{
  "model": "contrastive image-text model",
  "train_examples": 295000,
  "tokenizer": "word",
  "embed_dim": 256,
  "encoder_activation": "hardswish",
  "encoder_depths": [8, 8, 8, 8],
  "encoder_kernel_size": 3,
  "residual_init": "none",
  "muon_scale": "original",
  "learning_rate": 0.015,
  "adamw_lr_other_params": 0.0019,
  "max_steps": 5400,
  "batch_size": 128,
  "lr_schedule": "linear"
}
Rows from block 24 of the image encoder, named by matrix and row number. Rows with one number belong to one channel. Each number is 50 + 12 x the weight over the matrix's rms, rounded and kept within 0 to 99. All counts start at 0.
# conv1: bottleneck pointwise conv (encoder.blocks.27.conv1.weight, 96x160x1x1), inputs 0-79
# conv2: growth 3x3 conv (encoder.blocks.27.conv2.weight, 24x96x3x3, transposed), outputs 0-7, a 3x3 kernel for each
conv1.34:42 47 59 51 51 32 39 37 52 60 63 53 27 44 27 32 53 41 53 48 42 46 37 68 73 48 31 45 33 58 53 63 53 41 43 43 64 52 59 65 46 47 49 57 50 52 39 47 61 48 48 36 53 29 77 35 42 57 51 64 75 45 37 50 49 55 57 37 66 36 55 42 37 30 37 39 53 48 34 43
conv1.35:48 37 42 34 28 56 55 35 45 21 37 49 57 39 53 47 28 60 41 57 39 70 42 18 44 50 26 61 45 48 55 45 37 38 51 68 41 58 33 53 64 54 35 38 38 42 47 65 48 55 50 47 42 57 45 44 31 55 50 62 47 46 60 50 45 57 58 51 49 44 15 75 12 59 51 41 38 58 26 41
conv1.36:62 37 41 63 58 57 42 34 39 32 37 68 59 57 55 52 35 46 70 55 25 38 42 36 29 38 42 34 45 51 43 63 52 22 30 83 80 31 49 45 71 59 52 43 58 31 34 51 53 76 45 66 40 43 51 43 38 55 40 51 43 52 63 39 66 39 59 48 53 76 47 58 36 62 46 37 62 52 40 42
conv1.37:55 51 31 42 33 49 35 28 19 54 45 49 42 38 42 49 53 44 50 36 47 46 41 44 29 40 28 59 61 14 37 52 49 60 50 29 45 76 58 45 45 53 45 72 27 51 47 55 34 55 54 41 48 57 42 39 46 44 36 41 23 47 64 52 55 43 39 40 50 45 56 44 49 52 44 41 41 39 58 39
conv1.38:65 35 59 43 47 44 55 59 40 46 36 59 35 26 54 47 64 48 56 51 61 54 56 58 37 39 57 33 65 60 53 40 53 66 42 56 21 54 40 52 34 36 54 41 38 67 43 53 54 55 32 52 31 51 32 55 46 60 39 36 45 39 49 37 36 55 49 46 50 44 34 70 33 41 47 39 49 52 60 65
conv1.39:56 46 46 33 49 47 51 41 43 38 56 33 44 38 50 36 27 27 33 42 35 41 46 42 56 36 67 54 50 51 44 41 48 41 49 57 46 43 48 37 52 46 47 63 52 51 41 53 38 47 52 41 42 37 55 42 63 54 55 45 53 37 46 61 56 59 44 45 46 39 36 48 39 60 35 37 57 42 52 42
conv1.40:58 39 44 72 50 54 45 29 62 60 40 48 51 36 54 37 53 45 60 26 59 52 54 36 47 24 25 36 43 25 50 61 52 64 54 49 53 63 32 53 73 55 54 65 30 51 71 42 35 51 39 59 44 64 26 44 54 55 44 57 41 51 42 55 42 43 40 39 76 36 42 48 60 47 49 48 56 66 48 28
conv1.41:34 48 16 25 45 38 44 49 55 50 83 45 35 58 34 42 53 55 53 48 57 43 47 47 42 34 52 43 43 45 54 48 61 56 15 64 44 34 50 52 42 31 71 24 33 62 51 63 39 59 57 67 68 33 55 43 32 53 46 36 64 32 40 27 38 42 32 56 72 72 41 85 56 35 33 45 56 63 42 49
conv1.42:49 53 36 35 39 50 49 25 37 34 37 46 68 48 50 40 40 47 48 36 52 43 39 36 47 21 44 48 40 57 70 42 24 39 52 34 55 43 39 61 50 45 46 40 45 58 71 43 64 42 52 40 43 59 34 44 58 47 54 37 54 37 54 41 60 55 48 48 39 44 53 41 46 49 52 29 48 25 46 54
conv1.43:61 53 43 99 45 61 54 50 31 59 56 32 63 61 42 61 59 39 65 54 44 43 72 55 55 56 62 47 40 27 37 47 52 59 43 62 38 50 44 60 42 49 71 41 64 36 56 59 44 82 50 52 55 50 34 67 71 53 48 56 52 66 51 31 60 54 48 44 52 56 40 35 53 39 45 44 46 51 43 45
conv1.44:58 51 54 42 45 47 31 38 50 35 34 46 07 75 30 37 50 52 44 40 36 23 42 39 52 34 49 47 37 50 42 71 27 71 33 12 55 53 56 34 31 33 74 37 41 42 34 78 39 72 50 52 64 36 42 59 49 43 40 40 46 33 44 69 54 70 47 51 55 80 43 39 53 48 63 54 70 52 27 51
conv1.45:48 49 30 59 52 54 48 50 47 50 40 38 35 35 65 42 51 46 64 41 49 63 75 49 63 34 46 50 34 37 57 77 36 62 50 58 31 55 63 44 62 53 30 45 66 47 40 45 61 42 53 46 54 42 33 61 67 63 46 51 58 41 59 37 42 34 53 49 50 51 72 36 32 60 81 40 67 61 42 50
conv1.46:47 50 51 22 52 52 49 47 37 79 56 59 63 25 61 39 28 48 41 47 30 78 37 42 53 41 41 23 58 69 40 52 49 59 46 57 40 65 76 40 56 44 88 64 47 58 68 42 86 41 58 37 58 48 41 46 29 66 50 45 51 38 69 54 53 59 79 65 59 37 45 68 67 51 61 49 53 34 80 56
conv1.47:55 53 34 67 30 42 46 46 61 55 46 64 44 39 66 55 47 53 39 46 45 41 64 42 35 69 52 46 56 30 63 44 65 51 38 53 44 63 50 63 55 68 73 54 50 49 65 28 29 39 48 54 39 58 62 53 55 23 36 71 28 33 59 71 56 54 46 69 47 60 29 59 55 53 47 68 44 68 60 58
conv1.48:50 49 34 51 38 69 52 52 46 56 42 48 33 52 67 55 76 58 37 40 49 57 60 69 52 39 51 51 61 43 54 51 44 74 55 52 43 26 63 55 63 34 62 48 48 62 42 48 32 31 56 60 45 59 51 46 51 45 50 43 47 21 62 44 42 68 52 50 63 42 76 67 64 48 44 37 52 47 12 60
conv1.49:47 57 41 43 77 47 45 64 53 47 51 50 29 53 61 69 57 63 38 40 44 34 56 68 49 51 59 39 26 57 43 38 58 63 54 36 59 42 30 50 53 46 49 74 44 48 47 61 48 50 33 43 62 33 35 47 67 62 22 39 54 32 42 63 68 56 56 41 55 18 63 43 35 34 54 35 50 40 40 51
conv1.50:58 35 49 54 41 44 51 45 50 47 52 45 53 61 22 45 54 54 50 48 61 38 52 53 38 36 44 57 44 51 47 45 35 53 53 54 47 41 43 30 36 45 41 50 40 36 54 72 29 39 57 62 52 18 48 35 49 43 42 65 38 29 28 57 38 52 47 42 43 58 31 64 51 41 63 43 50 43 33 41
conv1.51:56 71 37 46 51 67 61 46 60 62 63 55 45 46 52 46 79 37 39 48 49 46 44 46 44 49 60 56 47 41 31 76 42 33 71 59 59 38 44 53 46 55 26 41 58 51 57 51 52 43 45 64 12 58 36 51 44 67 54 85 53 39 55 41 55 43 60 39 32 47 40 66 30 60 42 37 66 47 46 43
conv1.52:32 34 64 47 33 50 65 45 52 37 60 37 52 43 37 37 49 40 47 28 39 47 45 43 42 38 45 44 42 38 36 42 30 57 50 55 50 48 49 34 39 40 50 28 58 37 42 42 40 68 41 52 32 29 34 35 43 48 47 22 49 36 46 57 41 76 43 49 52 52 43 60 42 59 42 47 40 51 42 35
conv1.53:39 46 40 56 35 52 47 50 50 42 33 36 46 47 15 56 46 66 33 52 49 49 89 58 65 49 31 63 60 38 60 48 43 30 47 43 57 32 52 55 59 51 46 43 63 39 37 50 65 58 52 54 28 54 57 74 42 28 56 41 49 33 38 42 52 44 48 62 33 36 51 51 40 56 51 34 58 52 57 77
conv1.54:50 49 38 32 42 41 52 46 39 47 58 58 47 44 66 51 65 56 31 43 46 72 55 66 36 61 59 56 59 81 68 44 20 51 56 55 57 39 44 45 55 43 56 56 62 57 49 38 47 45 52 40 63 45 51 54 30 58 47 33 57 43 38 72 41 53 57 58 56 48 64 71 66 44 36 47 59 42 72 47
conv2.34:49 56 69 43 53 68 47 44 47 55 49 53 50 44 56 57 47 53 49 45 57 40 52 57 45 56 43 51 47 43 48 46 44 53 52 45 56 35 41 47 36 44 45 58 57 45 43 41 58 51 45 44 48 52 65 67 56 47 49 52 60 53 57 53 59 58 36 40 49 64 42 45
conv2.35:44 51 47 47 57 47 49 49 39 65 30 70 49 38 68 26 56 52 54 44 34 60 47 19 50 49 23 60 55 46 54 47 58 52 46 65 23 52 52 30 52 64 38 30 57 65 58 49 53 48 39 49 55 63 67 47 28 91 62 43 51 47 52 41 39 42 79 80 49 74 75 39
conv2.36:54 44 52 51 35 57 52 35 63 42 65 46 56 68 43 58 62 40 35 52 33 45 60 33 47 61 35 41 46 52 39 25 33 40 52 32 39 39 47 30 29 60 30 40 68 47 45 46 42 57 41 50 41 31 49 39 45 46 38 46 53 49 58 65 57 51 81 58 37 88 73 48
conv2.37:32 65 35 33 57 50 37 65 48 49 40 56 61 58 65 54 48 38 49 55 61 54 48 64 45 46 72 65 62 55 51 52 43 59 60 47 44 50 50 18 50 54 35 52 56 72 60 64 69 56 51 69 51 44 52 63 44 57 32 54 51 40 46 41 51 55 07 12 38 23 00 48
conv2.38:46 44 42 51 46 36 51 46 49 54 48 49 48 42 41 45 41 66 50 28 54 53 20 48 55 27 64 46 57 60 46 50 70 51 53 45 41 54 45 43 49 28 49 57 46 45 52 44 45 54 62 44 44 46 55 35 65 57 52 71 60 53 36 45 49 48 42 51 45 46 44 51
conv2.39:42 55 58 44 60 51 38 50 39 63 37 38 62 44 33 54 45 45 40 48 48 38 48 42 46 54 43 68 48 50 61 49 50 58 55 55 58 45 39 59 31 26 58 52 35 60 40 60 59 32 54 48 40 52 41 44 37 16 39 42 45 56 55 60 50 53 41 28 34 38 28 30
conv2.40:37 51 47 55 49 61 49 46 60 48 50 49 75 44 42 57 40 38 54 56 60 40 44 73 36 53 65 61 52 50 57 49 35 58 58 46 39 38 48 36 41 67 52 60 65 66 52 51 52 53 37 63 61 35 44 64 55 60 58 63 62 48 51 54 49 50 51 57 55 84 54 70
conv2.41:57 26 46 48 12 62 46 40 64 42 57 62 42 51 87 61 38 66 32 19 67 37 34 78 53 36 41 41 44 39 42 46 46 50 34 49 48 40 56 40 43 52 41 44 54 31 52 51 38 63 42 51 35 42 81 50 75 64 60 58 43 46 45 49 40 41 70 75 73 50 41 54
conv2.42:45 50 63 43 50 43 45 53 43 62 34 50 51 41 33 48 51 46 45 50 62 40 52 47 45 50 44 56 54 43 51 54 57 57 55 61 45 49 47 61 50 44 54 53 39 56 51 43 61 49 53 45 49 52 52 43 37 23 43 50 46 52 49 50 53 52 58 41 45 55 42 37
conv2.43:35 51 54 56 45 80 67 55 79 48 51 70 31 45 51 30 90 31 53 49 39 48 41 44 50 55 37 64 52 29 44 29 17 47 55 34 41 53 40 40 43 50 39 49 32 55 42 48 23 31 22 41 28 32 39 63 49 60 56 38 54 52 66 45 48 52 54 63 68 45 50 56
conv2.44:53 47 62 64 57 82 60 53 67 45 65 41 58 62 30 72 49 50 42 31 62 38 51 54 54 37 45 37 50 57 29 40 54 50 56 55 46 41 47 37 75 45 40 48 46 48 45 51 42 57 64 49 52 48 51 36 70 43 52 42 31 65 46 52 45 37 70 56 66 61 54 64
conv2.45:47 43 65 58 34 66 54 35 64 58 48 48 69 60 43 64 65 37 46 28 51 48 54 85 38 41 62 59 43 35 43 39 31 45 46 30 40 41 50 43 40 77 46 51 45 55 43 47 54 38 43 42 46 44 79 73 48 60 66 58 38 50 44 45 57 51 42 38 34 63 53 54
conv2.46:46 44 41 40 51 47 44 33 44 44 39 63 57 42 96 67 37 99 56 53 62 50 33 66 61 31 79 44 36 37 48 37 35 47 44 39 47 28 52 43 45 48 39 46 54 46 44 43 41 54 50 39 53 43 47 28 45 89 33 53 44 45 44 37 47 47 42 55 54 69 48 58
conv2.47:38 46 51 47 48 51 57 56 58 48 42 64 38 45 65 33 60 59 34 50 61 31 35 84 27 29 75 54 49 43 53 54 42 47 41 49 37 34 39 51 32 47 45 37 35 54 49 47 63 47 43 34 45 43 38 38 48 66 51 62 54 51 52 44 53 46 44 45 52 56 36 56
conv2.48:53 41 57 52 35 58 46 41 59 52 43 50 56 40 50 61 44 57 38 34 58 33 20 92 41 34 84 47 52 46 54 54 54 58 39 50 46 59 44 37 39 44 43 40 44 48 54 50 56 52 66 43 41 46 68 43 59 60 56 62 49 52 51 40 44 44 51 42 40 50 41 52
conv2.49:36 42 63 37 48 54 44 45 53 54 53 38 54 54 33 50 52 38 32 47 58 41 50 57 34 41 54 58 43 40 61 56 42 46 43 44 38 51 36 47 30 26 45 49 44 54 45 52 61 38 57 58 47 58 59 45 53 14 43 47 51 59 66 61 61 60 43 29 46 47 35 46
conv2.50:34 44 43 48 62 51 38 49 44 53 54 53 67 51 49 47 56 46 53 58 61 50 65 43 49 59 38 57 55 63 58 47 61 51 48 61 41 56 55 27 55 56 41 54 58 47 53 54 41 54 45 52 62 58 47 38 55 25 49 55 62 73 59 66 54 55 62 47 42 43 42 29
conv2.51:43 45 37 47 46 37 62 48 55 56 49 46 51 50 68 45 32 68 54 42 45 59 42 54 50 54 53 51 40 48 43 61 48 44 57 50 50 49 32 40 42 42 48 54 59 48 44 64 53 37 50 51 41 39 68 48 58 80 62 55 54 39 37 38 41 54 48 48 36 67 68 42
conv2.52:61 50 58 68 45 54 54 47 31 48 55 62 45 60 51 42 47 48 59 62 43 52 41 38 53 44 55 67 67 67 59 55 67 61 43 65 62 55 45 66 47 29 73 58 36 61 61 65 44 60 66 45 65 80 25 61 57 40 64 56 56 55 52 59 52 54 47 64 60 25 55 48
conv2.53:45 44 65 34 33 63 34 42 51 61 47 60 55 34 67 64 55 59 43 38 66 38 32 66 44 46 43 47 58 43 54 54 48 48 46 45 51 41 50 52 35 67 46 42 53 52 39 39 55 46 41 51 39 47 99 77 57 72 44 55 44 38 56 37 49 48 50 48 51 70 53 47
conv2.54:41 45 48 37 51 25 38 45 35 51 56 54 58 64 52 58 52 74 39 38 72 40 21 53 51 40 68 51 48 56 55 50 61 47 47 43 46 44 49 49 31 25 53 56 39 44 38 41 49 51 54 44 44 53 44 38 62 41 42 65 48 46 45 49 51 47 40 42 57 38 23 41